Weights of a small audio embedding model: 10.4M parameters, held-out accuracy 94%.
Rows from block 8 of a small audio embedding model, named by matrix and row number. Rows with one number belong to one channel. Each number is 50 + 12 x the weight over its row's rms, rounded and kept within 0 to 99. All counts start at 0. After the name is the row's rms in percent of the matrix's.
Before each channel's rows are labels from the 100 clips, of 14976, where the channel reaches its highest value: "responds to" is what is common among them. Only what is clearly more common there than usual is listed. The data: chords played on synthesised instruments. In brackets: how many of the 100, against the usual share in percent.
# convs0: first 3x3 conv (model.blocks.8.convs.0.weight, 128x128x3x3, each kernel summed), inputs 0-127
# convs1: second 3x3 conv (model.blocks.8.convs.1.weight, 128x128x3x3, transposed, each kernel summed), outputs 0-127

responds to: organ-like (29 vs 8.4)
convs0.4 084:40 61 48 50 55 44 25 46 49 28 55 22 54 68 49 46 51 52 64 50 48 64 54 37 51 38 49 46 66 46 42 63 49 21 51 60 36 66 30 56 31 57 59 70 47 46 45 32 50 51 59 34 41 63 65 50 23 52 50 46 47 42 43 53 58 49 62 51 43 49 34 39 37 65 40 32 65 55 62 19 33 45 56 58 49 55 28 71 49 48 45 64 38 59 21 48 47 38 40 46 43 53 63 72 35 52 40 56 51 43 33 48 48 52 25 33 59 51 43 57 36 45 43 16 37 52 48 55
convs1.4 084:32 59 35 50 55 59 51 24 50 48 40 36 53 33 55 53 48 43 46 45 52 37 59 22 67 43 58 49 41 76 43 31 35 45 54 54 58 55 55 46 55 57 36 23 38 47 44 62 74 44 55 70 77 42 52 46 66 40 47 40 49 70 31 60 38 49 54 44 42 57 53 49 35 49 56 47 24 52 61 41 30 85 41 38 42 30 59 48 55 41 62 27 62 33 44 48 43 48 41 57 35 63 35 50 66 41 59 51 37 60 49 36 38 57 68 45 64 43 66 36 60 59 71 58 44 49 63 50

responds to: dominant 7th (40 vs 8.6); organ-like (36 vs 8.4)
convs0.86 101:44 37 39 39 49 44 47 45 40 74 40 40 71 41 44 53 55 51 60 29 60 56 52 29 46 75 54 35 45 54 48 36 41 47 67 38 58 58 39 67 39 35 47 48 22 42 40 25 69 35 38 46 67 45 63 54 51 74 44 52 57 57 53 34 38 46 46 28 32 31 35 46 43 26 41 66 43 59 54 48 52 52 51 72 25 46 47 59 41 22 44 50 55 39 66 65 22 36 52 37 32 52 65 62 44 46 45 54 39 43 43 48 33 56 52 46 42 61 50 41 55 56 54 36 44 54 31 47
convs1.86 107:48 68 58 42 50 62 41 46 50 50 35 35 43 51 44 44 79 50 72 38 52 25 46 46 64 50 36 46 49 38 48 30 44 55 72 65 56 36 47 29 43 50 39 33 60 61 43 33 52 32 42 33 11 41 35 51 53 19 38 48 38 55 69 63 50 40 53 43 63 46 51 44 59 59 44 57 39 37 31 38 59 60 41 35 49 45 58 54 67 46 61 37 29 34 58 52 55 41 39 53 47 46 46 47 54 55 52 39 38 40 40 38 56 41 28 46 49 44 24 63 66 48 49 31 61 46 32 70

responds to: half-diminished (27 vs 8); organ-like (26 vs 8.4)
convs0.74 107:59 43 39 35 44 69 34 52 45 41 55 34 50 54 47 46 70 70 71 41 43 42 34 56 49 62 54 53 30 48 35 65 44 65 55 33 50 52 53 45 31 65 63 61 29 39 73 28 60 29 24 60 33 46 63 31 34 48 37 72 63 56 37 63 44 71 51 58 40 50 48 62 64 53 39 56 40 56 53 59 36 37 50 59 49 49 36 51 52 74 44 77 45 39 41 37 54 33 59 44 52 61 46 46 51 69 47 52 42 42 44 40 50 47 39 49 46 69 42 22 62 61 57 65 30 56 53 39
convs1.74 108:38 49 32 62 68 59 41 43 61 67 36 49 46 45 51 71 54 52 74 39 50 51 40 55 44 55 40 34 36 52 31 45 53 48 49 52 66 35 36 48 40 64 40 25 64 36 55 46 47 51 75 35 45 44 52 38 49 52 56 54 49 69 29 34 48 70 67 59 25 46 45 44 61 51 55 47 44 54 58 48 30 36 66 48 65 46 47 37 36 33 48 52 47 32 46 47 36 38 56 44 68 29 44 56 73 29 50 65 62 62 50 62 53 54 37 68 78 37 69 45 21 69 56 46 43 51 63 55

responds to: organ-like (42 vs 8.4); half-diminished (28 vs 8)
convs0.112 094:72 44 43 44 54 60 64 50 41 50 72 54 39 48 53 51 37 37 40 47 70 37 50 35 54 48 42 55 39 53 34 42 36 58 34 54 46 38 55 54 35 50 16 67 38 38 50 33 55 58 61 63 43 66 74 55 48 65 14 40 31 56 51 45 70 58 51 56 58 55 60 50 43 51 61 66 38 48 59 50 46 60 65 47 43 53 57 34 53 69 72 72 59 24 51 41 64 34 37 50 48 71 63 21 53 67 66 32 33 49 49 56 47 36 54 46 52 65 52 39 56 49 50 56 44 51 26 43
convs1.112 081:33 63 39 45 35 47 42 58 50 47 49 43 56 39 35 66 44 51 65 46 56 47 43 48 58 48 40 57 58 44 63 56 44 53 41 64 34 51 30 27 57 64 65 21 46 39 58 35 60 45 42 49 67 58 30 62 51 59 61 61 64 76 23 46 45 71 48 47 15 63 39 44 60 35 42 42 38 71 62 45 58 63 26 43 51 64 31 52 48 36 52 26 53 73 51 43 45 56 59 36 27 42 43 64 63 30 42 41 39 51 53 47 44 66 39 36 50 47 39 37 46 63 56 33 45 50 39 57

responds to: major (31 vs 8.7); square lead (27 vs 8.4)
convs0.88 121:44 65 46 71 59 47 42 60 73 59 30 51 65 53 53 73 61 54 59 56 57 58 56 41 62 72 58 71 51 54 80 62 71 46 44 53 66 83 24 51 41 50 61 44 57 55 50 47 40 84 66 50 68 41 62 56 55 53 63 49 55 49 43 61 44 56 65 47 69 50 59 45 54 54 47 48 51 70 68 51 17 57 66 66 56 50 35 55 24 54 44 61 47 67 58 64 61 43 38 48 48 47 57 66 55 42 56 40 55 45 57 52 53 55 37 30 57 51 68 41 57 74 46 43 48 52 53 60
convs1.88 117:62 65 45 42 52 30 36 33 37 40 53 39 57 62 51 54 55 42 31 45 47 44 57 24 38 38 39 74 42 62 44 31 62 45 43 55 50 46 46 38 38 40 28 50 47 43 38 45 44 26 38 58 38 39 31 44 35 36 50 29 39 52 59 64 59 35 54 55 79 45 31 42 36 41 34 52 46 54 35 28 59 73 35 60 33 47 37 54 33 52 54 54 37 50 54 51 46 45 55 58 37 54 36 33 37 43 44 54 45 46 34 40 28 43 31 41 33 44 34 19 51 46 53 47 62 29 60 46

responds to: major (35 vs 8.7); root: F (26 vs 8.4); root: F# (25 vs 8.3)
convs0.62 096:27 48 47 39 45 44 23 52 46 43 42 67 58 29 41 68 55 49 50 44 55 44 56 32 37 56 55 45 73 46 54 61 46 32 30 33 48 68 47 54 20 61 49 61 40 47 51 35 45 71 57 42 57 60 49 47 43 55 29 56 46 41 41 65 64 46 65 45 55 44 49 62 39 57 35 61 46 51 63 32 56 37 54 74 35 70 29 40 37 46 62 57 52 30 49 45 62 37 54 68 46 57 60 55 47 34 56 40 69 32 24 48 41 51 44 28 57 51 42 27 24 57 67 43 47 56 35 47
convs1.62 101:72 50 63 16 41 33 58 40 29 48 39 31 49 60 48 48 68 39 62 48 47 63 64 30 58 48 45 63 37 45 49 42 32 61 69 76 47 30 46 46 54 40 41 40 41 59 26 49 49 39 33 53 62 47 69 60 43 49 44 71 44 21 52 61 42 31 53 36 64 67 46 65 41 51 32 44 46 56 46 48 40 84 51 58 49 60 41 44 47 57 69 50 44 56 60 54 43 42 49 47 51 62 51 75 61 72 53 53 50 36 44 56 44 56 43 51 43 48 35 60 59 38 39 41 56 32 58 31

responds to: dominant 7th (55 vs 8.6); organ-like (34 vs 8.4)
convs0.66 104:38 54 52 47 73 39 44 42 51 44 30 36 31 62 45 51 52 45 59 24 33 44 30 30 39 50 55 39 32 40 58 58 56 55 43 50 48 60 30 26 47 69 57 14 46 53 39 57 54 39 55 52 40 28 41 52 40 41 50 62 62 37 37 41 65 52 60 47 43 39 38 55 44 60 38 51 47 59 29 43 44 59 49 54 42 02 42 24 54 52 41 48 43 46 55 48 58 30 43 61 58 49 25 45 61 59 71 42 52 40 31 37 47 38 39 46 48 44 51 47 34 64 48 46 33 59 49 52
convs1.66 091:47 56 49 46 61 41 50 31 45 44 41 68 43 49 58 42 48 62 57 29 63 53 79 45 64 44 53 49 59 48 55 36 50 33 63 35 40 56 53 42 37 44 61 55 53 44 40 40 54 70 36 38 42 38 63 39 71 36 39 22 39 41 57 62 51 39 37 34 37 42 43 53 54 39 55 65 59 22 66 62 52 28 50 51 35 38 78 59 48 58 49 51 16 32 57 37 43 68 52 74 46 46 56 34 41 55 43 20 47 36 34 54 61 43 38 42 47 49 30 53 40 56 44 43 52 49 71 59

responds to: organ-like (28 vs 8.4)
convs0.103 085:39 55 51 42 45 57 28 61 34 40 77 32 77 54 51 45 72 49 60 69 42 59 36 29 37 47 43 38 60 63 45 53 56 32 61 71 61 64 40 75 68 57 45 67 44 66 40 38 58 57 47 38 39 57 80 42 53 38 55 63 52 39 52 58 42 44 62 60 51 46 46 57 40 60 34 52 40 41 68 56 48 44 57 63 65 55 46 60 69 34 57 78 60 43 31 37 57 29 65 48 51 39 52 75 42 48 37 49 39 37 45 60 44 55 46 58 41 64 38 61 50 47 41 43 39 66 48 65
convs1.103 102:33 45 37 42 59 50 51 38 57 61 44 33 15 46 44 42 61 58 52 42 54 54 44 52 52 30 40 42 48 76 41 30 67 42 41 60 48 63 59 29 43 50 45 39 33 19 56 45 72 29 64 55 57 60 49 53 42 39 54 43 73 71 39 59 73 56 72 34 27 57 54 50 43 46 63 42 37 58 64 43 50 71 63 50 48 58 66 45 46 52 63 36 56 34 46 42 39 47 56 32 48 49 25 50 64 58 66 67 34 55 34 46 45 64 60 58 65 44 54 51 45 46 70 55 57 59 53 40

responds to: organ-like (39 vs 8.4); half-diminished (33 vs 8)
convs0.24 096:48 18 49 55 35 42 59 31 59 28 31 43 63 26 45 64 56 61 55 57 46 42 46 46 47 42 52 50 30 55 41 45 50 65 53 50 16 42 35 51 37 28 48 58 55 49 55 37 35 67 39 31 58 63 69 68 38 56 36 46 34 37 43 51 61 49 38 39 39 38 44 39 33 51 59 54 34 50 51 41 37 55 85 38 43 49 39 38 42 47 52 63 47 35 44 37 52 51 50 60 49 63 64 46 35 45 54 30 51 32 39 52 47 42 34 49 27 46 67 55 54 52 33 36 44 30 27 47
convs1.24 096:34 45 62 24 27 35 50 47 50 19 53 44 47 55 49 35 63 44 59 58 65 28 39 60 59 40 42 65 44 45 65 44 28 55 39 55 47 54 44 50 35 32 35 38 26 62 52 16 35 30 41 61 49 50 52 47 39 52 37 48 29 61 27 43 32 39 49 54 61 46 57 39 50 34 36 57 49 62 41 34 45 54 50 35 47 74 46 47 35 48 47 53 60 63 38 30 44 53 62 45 47 64 48 40 42 42 41 47 34 42 70 46 43 62 46 53 51 54 25 63 39 66 56 34 62 54 36 37

responds to: major (27 vs 8.7); root: G# (25 vs 8.3)
convs0.32 090:43 34 40 46 62 33 69 45 59 72 46 23 52 34 39 48 45 47 47 50 47 48 40 39 47 42 59 41 51 75 50 64 41 30 54 44 37 48 48 53 31 39 64 56 70 40 37 52 31 73 68 45 24 51 69 33 45 44 36 54 46 38 42 48 68 73 74 30 55 46 62 58 53 69 24 44 44 55 67 43 63 27 50 42 42 33 39 31 53 59 65 53 55 49 44 39 59 47 48 40 51 43 24 65 44 33 62 46 51 49 44 41 56 60 54 47 61 49 44 61 27 55 39 32 42 47 53 60
convs1.32 102:61 47 38 37 39 37 67 50 49 48 45 45 48 72 41 42 46 50 55 64 44 63 44 53 58 42 50 37 50 69 40 53 54 52 61 59 73 30 69 34 48 46 29 45 17 45 42 48 70 25 42 53 55 58 45 69 45 48 22 66 59 50 41 67 39 26 38 51 34 59 35 58 60 47 67 39 49 63 68 38 68 64 56 53 54 48 54 55 55 67 39 60 35 42 46 68 46 52 54 46 25 56 29 51 66 67 63 57 53 45 56 60 38 75 60 45 40 48 68 26 60 54 62 62 55 43 48 38

responds to: half-diminished (36 vs 8)
convs0.20 094:49 53 35 31 34 51 56 41 48 39 46 34 23 66 59 42 28 38 40 41 39 65 38 51 38 19 44 46 68 40 53 53 18 38 53 38 40 32 62 56 46 47 39 56 51 71 37 43 42 47 52 55 30 56 64 33 45 51 23 56 46 46 53 57 48 52 41 28 46 43 29 66 36 57 59 18 47 58 47 42 63 40 46 28 43 54 59 47 52 53 49 48 46 40 47 32 55 24 62 23 41 40 40 44 51 64 45 42 40 39 34 54 33 50 49 53 39 67 51 41 46 39 38 54 52 50 39 34
convs1.20 082:43 49 53 53 50 56 71 37 37 81 59 66 55 32 50 83 32 52 58 46 61 33 53 43 59 76 38 45 56 66 40 46 55 52 27 60 44 43 39 50 45 34 65 53 55 21 48 41 45 43 50 38 60 52 34 59 49 60 55 56 42 69 72 56 37 62 56 44 32 47 43 56 44 57 35 64 45 67 52 65 54 61 39 43 51 29 58 43 70 41 68 39 58 41 68 52 40 52 58 47 67 72 50 50 47 41 20 69 50 60 45 59 29 56 47 75 49 51 53 38 50 55 50 59 51 32 48 64

responds to: major (31 vs 8.7); square lead (26 vs 8.4)
convs0.38 103:55 49 24 46 44 53 58 45 57 49 56 38 59 65 53 60 45 53 62 67 56 65 34 13 36 46 56 25 31 55 50 59 56 59 57 54 61 57 46 70 31 39 60 43 28 67 35 42 39 53 58 35 48 68 63 48 35 63 56 49 68 68 26 44 68 55 52 37 57 49 52 44 35 42 45 37 42 51 60 53 19 49 61 60 40 48 51 43 42 44 33 53 58 51 57 47 43 29 26 38 21 51 42 45 56 48 53 58 49 64 58 58 47 40 27 39 42 54 51 48 31 79 47 39 49 34 51 42
convs1.38 098:58 46 38 44 54 39 52 39 23 52 46 35 33 67 56 51 53 46 40 28 39 35 44 40 34 26 37 56 53 78 34 33 71 45 69 63 62 59 73 39 48 38 26 48 41 26 46 59 58 41 52 62 47 47 54 54 45 56 46 40 46 58 65 55 58 39 58 41 50 40 49 56 41 27 51 51 57 64 32 47 53 69 52 37 48 49 18 50 59 38 71 40 36 47 56 58 57 57 55 49 56 55 39 55 35 54 31 73 39 76 37 29 22 47 51 46 42 39 50 49 45 45 55 53 51 48 54 33

responds to: minor-major 7th (25 vs 8.5)
convs0.91 120:45 52 52 48 66 29 53 55 38 45 56 50 57 29 44 21 38 49 32 62 42 45 48 45 16 30 48 40 55 44 48 58 47 22 37 59 51 59 35 45 45 52 51 53 58 32 49 51 64 51 47 33 45 49 72 48 48 52 58 47 58 54 52 64 69 57 51 45 38 51 47 57 44 75 43 34 41 38 59 26 53 25 63 69 53 42 49 33 62 75 45 61 52 43 38 33 61 58 49 78 29 38 44 65 48 50 55 49 61 57 29 41 43 40 28 36 44 49 47 62 28 55 62 49 31 35 50 57
convs1.91 111:38 44 60 48 37 42 70 61 62 41 43 37 30 55 62 32 52 62 41 53 58 46 61 63 62 58 57 54 62 35 44 44 27 52 44 54 45 62 27 33 48 60 39 35 37 58 61 54 53 44 54 46 74 54 61 56 66 58 51 54 68 48 43 53 41 42 60 63 20 74 58 49 55 44 76 62 51 55 76 41 44 53 67 49 50 50 46 48 43 49 50 44 30 28 45 59 47 45 64 52 39 31 57 51 59 47 62 25 62 48 78 21 60 45 57 42 54 56 49 52 57 55 58 70 13 58 62 47

responds to: root: E (26 vs 8.2)
convs0.21 106:67 27 55 64 50 41 57 47 59 49 46 29 58 55 41 56 44 41 43 38 35 66 52 39 50 29 62 43 39 68 42 46 49 58 56 46 50 49 61 35 37 40 53 46 52 65 43 29 59 61 57 24 46 38 29 49 44 44 42 56 53 72 61 36 41 48 54 53 63 46 40 51 66 23 56 33 33 56 42 48 64 36 51 32 38 48 32 38 41 55 26 18 30 48 29 51 53 56 28 56 45 37 34 57 66 41 67 56 65 69 49 36 44 32 56 49 47 59 30 57 36 60 67 38 63 39 44 44
convs1.21 103:50 41 31 54 63 56 52 50 56 61 59 30 67 41 57 34 58 49 56 58 33 40 45 38 47 53 64 54 47 50 27 71 40 59 47 38 54 20 66 52 43 61 66 59 49 35 61 41 38 58 68 44 61 41 51 60 45 50 43 39 60 39 44 57 44 58 34 54 55 30 41 52 66 52 68 50 56 39 30 51 57 34 57 25 33 38 49 34 59 47 41 77 27 45 39 34 44 62 51 38 61 47 41 17 40 59 55 56 31 44 76 55 36 70 60 36 60 65 60 46 42 52 39 55 56 33 41 32

responds to: the note F# (66 vs 30); root: B (34 vs 8.5); minor (31 vs 8.6)
convs0.114 091:58 40 31 40 49 55 38 48 37 58 46 42 37 39 44 41 45 67 46 44 39 33 38 43 37 44 64 53 55 36 44 43 44 49 42 51 48 32 36 52 48 22 41 39 40 43 56 42 57 40 22 54 43 32 44 40 50 37 32 29 50 27 40 56 40 31 50 28 39 40 25 55 51 47 61 69 54 16 55 50 41 41 52 39 40 40 33 53 48 52 42 42 34 37 62 63 61 51 67 20 52 55 37 32 38 33 44 44 47 34 53 36 46 59 64 72 40 56 35 37 51 40 41 41 55 61 33 67
convs1.114 085:34 38 77 49 27 36 49 34 61 32 47 33 51 61 48 52 53 46 48 66 59 47 71 56 37 41 40 44 40 54 51 77 68 44 63 27 47 45 67 28 50 60 51 67 48 55 46 45 41 41 32 47 35 52 55 51 54 57 68 48 34 49 48 33 50 50 60 62 52 32 53 58 59 65 41 28 72 42 43 44 60 51 54 34 56 38 45 54 29 63 49 52 51 72 35 36 47 57 31 32 54 55 29 56 46 61 47 21 39 50 52 65 45 45 61 43 53 76 46 69 42 41 51 38 32 34 57 31

responds to: minor-major 7th (30 vs 8.5)
convs0.27 091:55 53 53 42 49 58 51 38 54 63 54 62 63 47 38 41 58 54 50 55 46 56 40 47 29 60 43 65 53 37 54 48 50 65 40 22 45 46 37 50 36 43 32 55 35 53 56 36 39 30 51 28 27 48 57 59 48 53 50 58 38 58 63 70 35 28 29 35 53 50 39 37 54 61 52 42 49 52 49 68 22 50 29 56 54 52 44 35 47 38 38 66 16 35 29 36 45 38 52 30 55 30 49 41 22 50 37 36 65 49 25 53 45 47 30 39 44 43 39 53 56 32 43 54 54 71 59 43
convs1.27 097:27 56 34 72 77 55 57 34 65 46 24 38 43 51 52 71 61 60 70 43 58 38 47 51 52 47 31 35 34 52 55 47 72 46 60 31 55 38 36 58 51 72 44 34 50 41 43 59 53 32 66 52 53 52 25 37 34 41 40 50 48 57 44 49 57 50 60 46 37 64 37 58 56 46 34 46 27 48 41 52 66 51 53 49 55 36 29 44 47 68 46 38 61 33 39 67 53 53 59 31 44 38 35 53 56 35 55 40 34 59 49 58 30 49 36 72 67 56 72 50 27 49 53 58 40 34 52 58

responds to: organ-like (41 vs 8.4); half-diminished (39 vs 8)
convs0.3 092:62 49 37 31 59 39 51 54 33 47 28 35 50 41 53 44 30 42 45 70 55 39 61 36 30 40 56 41 47 56 36 61 43 41 46 54 47 59 47 49 63 44 73 57 54 42 29 55 34 49 31 29 41 40 55 41 48 41 43 36 46 69 57 49 68 57 35 47 41 55 52 30 36 75 33 43 34 48 73 45 57 29 67 67 43 39 47 42 53 57 64 63 53 48 50 47 43 54 47 56 31 62 27 45 28 53 66 40 28 39 29 68 33 36 43 55 37 56 46 56 34 49 50 40 22 58 61 45
convs1.3 120:44 34 61 43 36 26 64 53 56 46 41 58 61 68 35 33 49 68 45 56 37 54 57 46 41 30 62 53 53 34 44 55 35 42 61 63 43 49 28 44 51 41 34 61 38 38 71 41 58 47 55 37 57 50 43 57 64 31 52 47 73 50 38 66 36 39 57 60 36 71 68 42 48 45 66 73 51 37 77 32 44 34 39 73 62 58 57 57 31 55 42 37 27 59 30 58 41 44 30 43 48 47 71 66 59 63 68 49 63 50 49 42 60 58 59 45 52 60 60 45 56 55 38 46 38 51 44 69

responds to: power chord (33 vs 8.4)
convs0.39 090:71 35 33 29 49 38 64 29 72 41 52 43 46 42 42 51 44 44 46 62 34 51 59 18 31 37 51 35 43 43 33 59 49 37 49 64 45 33 42 65 51 33 25 55 44 76 68 49 46 49 41 39 65 52 57 50 60 59 47 29 43 39 59 70 77 50 43 73 48 62 38 65 54 57 51 52 52 33 36 50 35 36 60 48 48 58 62 60 66 46 59 51 48 47 44 49 95 60 42 50 46 49 57 52 49 55 49 50 54 45 60 62 39 54 60 39 41 48 60 54 46 28 58 49 56 46 66 29
convs1.39 107:36 44 61 37 34 56 56 44 43 53 56 45 55 63 35 65 53 46 61 65 80 61 58 47 41 49 45 46 51 59 57 71 56 41 64 53 31 43 71 60 57 42 50 58 43 48 37 12 39 36 41 68 58 60 57 48 52 65 64 34 57 56 54 45 37 52 27 60 48 29 62 59 46 64 54 48 72 86 41 35 54 42 51 45 47 51 39 53 47 46 39 64 62 66 57 48 66 55 58 44 34 44 46 47 13 62 28 44 55 47 52 32 36 62 57 33 50 71 47 51 54 37 47 40 38 43 58 38

responds to: root: F (28 vs 8.4); organ-like (26 vs 8.4)
convs0.96 086:55 50 51 44 25 64 51 47 59 47 51 55 47 32 32 38 58 47 35 53 42 55 50 18 71 42 60 52 61 46 44 40 48 52 49 63 46 51 57 47 36 43 46 51 37 41 76 20 66 53 46 48 43 29 49 50 67 53 48 44 70 30 68 69 45 51 45 59 51 22 32 35 54 50 70 54 47 33 72 50 40 26 50 51 34 50 37 53 50 59 51 77 56 24 46 60 51 54 22 44 36 38 64 52 32 59 37 48 58 43 47 50 26 49 36 53 36 31 51 51 46 44 37 42 55 48 48 53
convs1.96 085:36 40 53 17 76 56 55 38 42 45 25 51 52 59 54 51 57 49 64 67 46 49 42 72 55 44 31 49 46 57 61 83 44 46 51 53 50 22 52 67 35 45 46 48 46 40 51 37 48 62 40 57 56 38 58 33 34 40 44 61 43 48 46 35 38 51 49 54 46 49 50 72 45 76 39 45 54 69 21 31 41 55 58 72 60 39 52 65 60 39 61 57 55 42 78 39 48 49 74 35 56 56 36 63 45 48 36 57 49 60 69 46 40 54 41 32 52 65 30 39 57 56 43 46 60 41 59 45

responds to: major (32 vs 8.7); root: C (27 vs 8.1)
convs0.56 088:77 45 55 52 35 47 42 60 40 43 54 34 53 36 27 57 44 55 51 46 35 50 64 28 53 46 50 42 53 54 40 61 51 34 44 44 33 53 63 58 51 52 32 24 44 33 60 29 43 56 61 42 41 23 71 58 34 59 58 54 54 42 55 69 76 49 39 40 44 42 27 55 51 64 76 49 55 49 42 31 26 42 56 62 41 54 64 46 48 62 36 39 49 63 53 51 34 51 48 29 40 17 51 71 39 47 61 55 60 62 37 38 36 46 45 37 47 28 51 39 52 60 58 63 44 48 49 42
convs1.56 091:36 38 48 47 58 39 43 30 41 53 52 36 44 53 68 45 47 47 24 59 62 50 56 33 62 48 48 32 51 59 54 57 50 39 60 51 54 43 43 35 53 43 40 63 57 53 55 48 46 39 27 80 61 49 58 41 38 40 51 50 52 34 33 40 37 40 61 47 49 65 51 53 30 58 55 50 31 71 55 34 35 67 23 45 36 27 32 55 57 36 64 36 70 59 40 39 45 61 54 47 49 44 37 25 38 49 45 61 45 25 61 41 48 52 63 45 34 31 33 52 54 39 73 66 40 81 52 55

responds to: minor-major 7th (27 vs 8.5)
convs0.41 100:51 41 48 46 64 53 55 48 26 51 57 46 67 30 42 43 46 61 51 59 54 28 56 53 36 52 55 41 51 42 44 49 43 70 50 48 53 44 67 55 43 50 51 40 35 42 48 29 39 57 60 41 37 59 76 78 41 60 27 43 64 38 36 67 63 54 48 24 39 38 57 56 52 66 54 46 49 27 22 57 46 46 57 66 28 42 55 31 60 63 59 67 64 53 51 45 55 56 48 53 30 33 39 38 29 39 71 32 46 52 30 58 51 61 49 57 31 45 66 23 43 49 49 49 55 44 24 50
convs1.41 100:54 39 52 42 31 48 69 46 30 53 69 39 55 64 50 37 43 49 37 67 56 57 57 36 32 41 44 53 41 42 45 49 40 33 62 35 49 36 41 41 54 30 35 53 54 37 70 49 43 30 35 58 57 51 62 44 52 54 35 56 40 65 37 46 34 35 52 64 55 43 41 44 49 49 47 70 40 46 51 55 29 48 54 47 38 30 37 54 55 40 62 53 59 43 40 58 26 57 47 61 69 28 48 29 30 52 49 53 60 78 54 20 19 43 60 32 50 33 32 59 42 69 56 69 36 58 49 44

responds to: major (46 vs 8.7); root: D (30 vs 8)
convs0.127 092:51 63 60 63 51 56 48 32 59 45 49 46 39 45 49 43 33 50 31 54 46 55 39 41 50 36 65 49 52 20 53 33 56 34 28 47 41 48 36 68 52 39 70 40 39 35 38 45 44 70 62 58 27 49 42 43 48 30 49 37 46 28 36 43 59 36 69 38 50 43 50 29 32 52 64 55 41 29 51 56 58 31 60 62 51 57 53 31 64 76 39 67 42 32 60 40 71 54 42 45 41 64 60 37 41 31 63 38 58 43 57 31 44 33 66 41 59 49 37 48 57 62 61 59 43 61 31 62
convs1.127 087:57 59 58 38 32 62 52 56 40 36 49 47 54 67 58 46 47 65 62 42 50 43 44 30 70 45 56 58 48 65 38 71 50 45 44 55 50 65 55 41 50 54 50 40 56 41 61 47 47 41 53 44 80 61 72 68 42 58 64 67 51 48 40 71 24 32 22 51 39 57 40 60 47 49 49 51 74 45 62 45 36 71 38 32 55 56 63 63 41 59 59 56 44 44 46 51 34 49 53 75 13 75 58 71 54 49 59 59 40 49 22 47 52 58 51 33 38 54 47 58 75 48 43 59 56 52 41 53

responds to: organ-like (37 vs 8.4)
convs0.22 097:57 46 50 57 57 55 47 22 55 39 48 21 44 62 37 31 63 56 57 49 54 63 55 36 77 39 65 44 44 29 34 49 48 51 33 61 23 47 29 66 38 43 48 45 34 63 48 45 55 34 65 41 44 54 40 27 36 67 55 40 51 58 52 51 49 55 49 47 53 51 20 48 45 52 63 51 65 54 51 51 49 52 56 26 35 45 29 66 61 34 44 56 38 22 29 36 58 55 48 36 42 44 38 62 42 58 77 34 46 39 68 25 49 37 45 55 58 54 40 66 44 47 51 43 39 47 48 54
convs1.22 089:51 50 38 54 73 71 47 30 51 56 53 22 50 41 59 60 45 36 57 48 36 32 34 33 41 59 59 43 51 61 43 33 29 63 47 56 70 31 46 39 51 62 24 47 57 34 49 57 68 45 53 40 45 54 48 53 41 33 52 53 64 48 54 66 50 45 42 30 23 50 43 66 43 38 65 64 58 73 43 55 66 54 41 27 76 59 54 24 55 57 41 30 37 58 51 47 42 62 44 45 45 72 34 70 56 49 38 32 42 50 47 56 35 65 57 46 68 50 66 56 47 48 42 32 54 51 57 47

responds to: organ-like (26 vs 8.4)
convs0.124 099:59 49 34 43 30 66 23 70 42 53 21 47 46 48 41 64 44 45 55 40 63 40 87 32 47 43 57 30 40 37 43 44 35 48 48 61 53 58 44 43 58 28 49 33 43 52 36 47 51 63 51 41 58 38 34 54 49 35 64 49 48 62 62 46 44 47 39 15 58 50 50 47 51 17 60 58 27 47 43 77 54 34 64 71 45 49 51 32 52 60 37 35 57 57 31 41 46 45 39 57 35 37 51 52 34 31 52 57 38 61 58 33 58 44 56 47 37 45 48 57 57 50 54 39 54 48 38 42
convs1.124 090:42 48 36 68 48 51 46 44 41 50 53 35 50 49 52 40 50 61 49 56 38 57 35 18 30 46 58 48 48 27 18 42 57 53 32 36 48 19 43 41 49 63 44 62 65 65 63 57 49 24 43 52 49 31 72 56 41 50 59 52 47 49 61 63 54 37 33 53 47 58 46 47 50 40 37 55 51 33 29 36 58 66 53 52 42 24 40 42 47 39 58 74 20 44 41 51 46 66 67 46 41 41 59 33 55 63 54 41 41 34 39 38 39 59 49 44 42 54 38 58 63 46 44 40 37 17 50 53

responds to: power chord (30 vs 8.4); root: A (30 vs 8.8)
convs0.31 093:57 36 67 43 69 48 70 26 28 54 34 59 37 41 30 39 32 60 36 55 46 54 57 63 52 43 41 44 54 54 27 39 41 46 55 58 36 44 41 52 44 38 36 47 52 31 39 46 58 63 59 49 49 38 60 45 33 70 50 40 39 30 49 72 59 38 63 59 48 47 48 63 53 34 54 46 46 42 26 54 43 36 46 55 30 53 40 60 64 53 51 30 75 26 28 19 30 48 55 62 64 34 42 60 54 40 47 70 48 45 37 33 56 57 46 74 49 29 61 57 44 50 43 50 44 50 50 58
convs1.31 105:49 41 53 43 38 61 52 47 60 51 55 52 51 22 47 41 67 61 54 30 71 60 72 25 65 48 45 48 59 44 57 56 62 58 30 58 39 35 57 42 46 18 53 42 62 60 54 52 65 29 31 51 63 53 51 67 50 35 64 53 47 53 54 64 38 39 41 35 41 68 36 55 47 44 42 55 41 63 45 38 48 63 63 36 67 43 48 29 54 36 67 43 24 27 51 40 46 51 36 41 53 50 59 47 65 64 55 47 56 35 40 59 42 58 51 40 26 61 26 66 58 36 47 39 60 60 45 76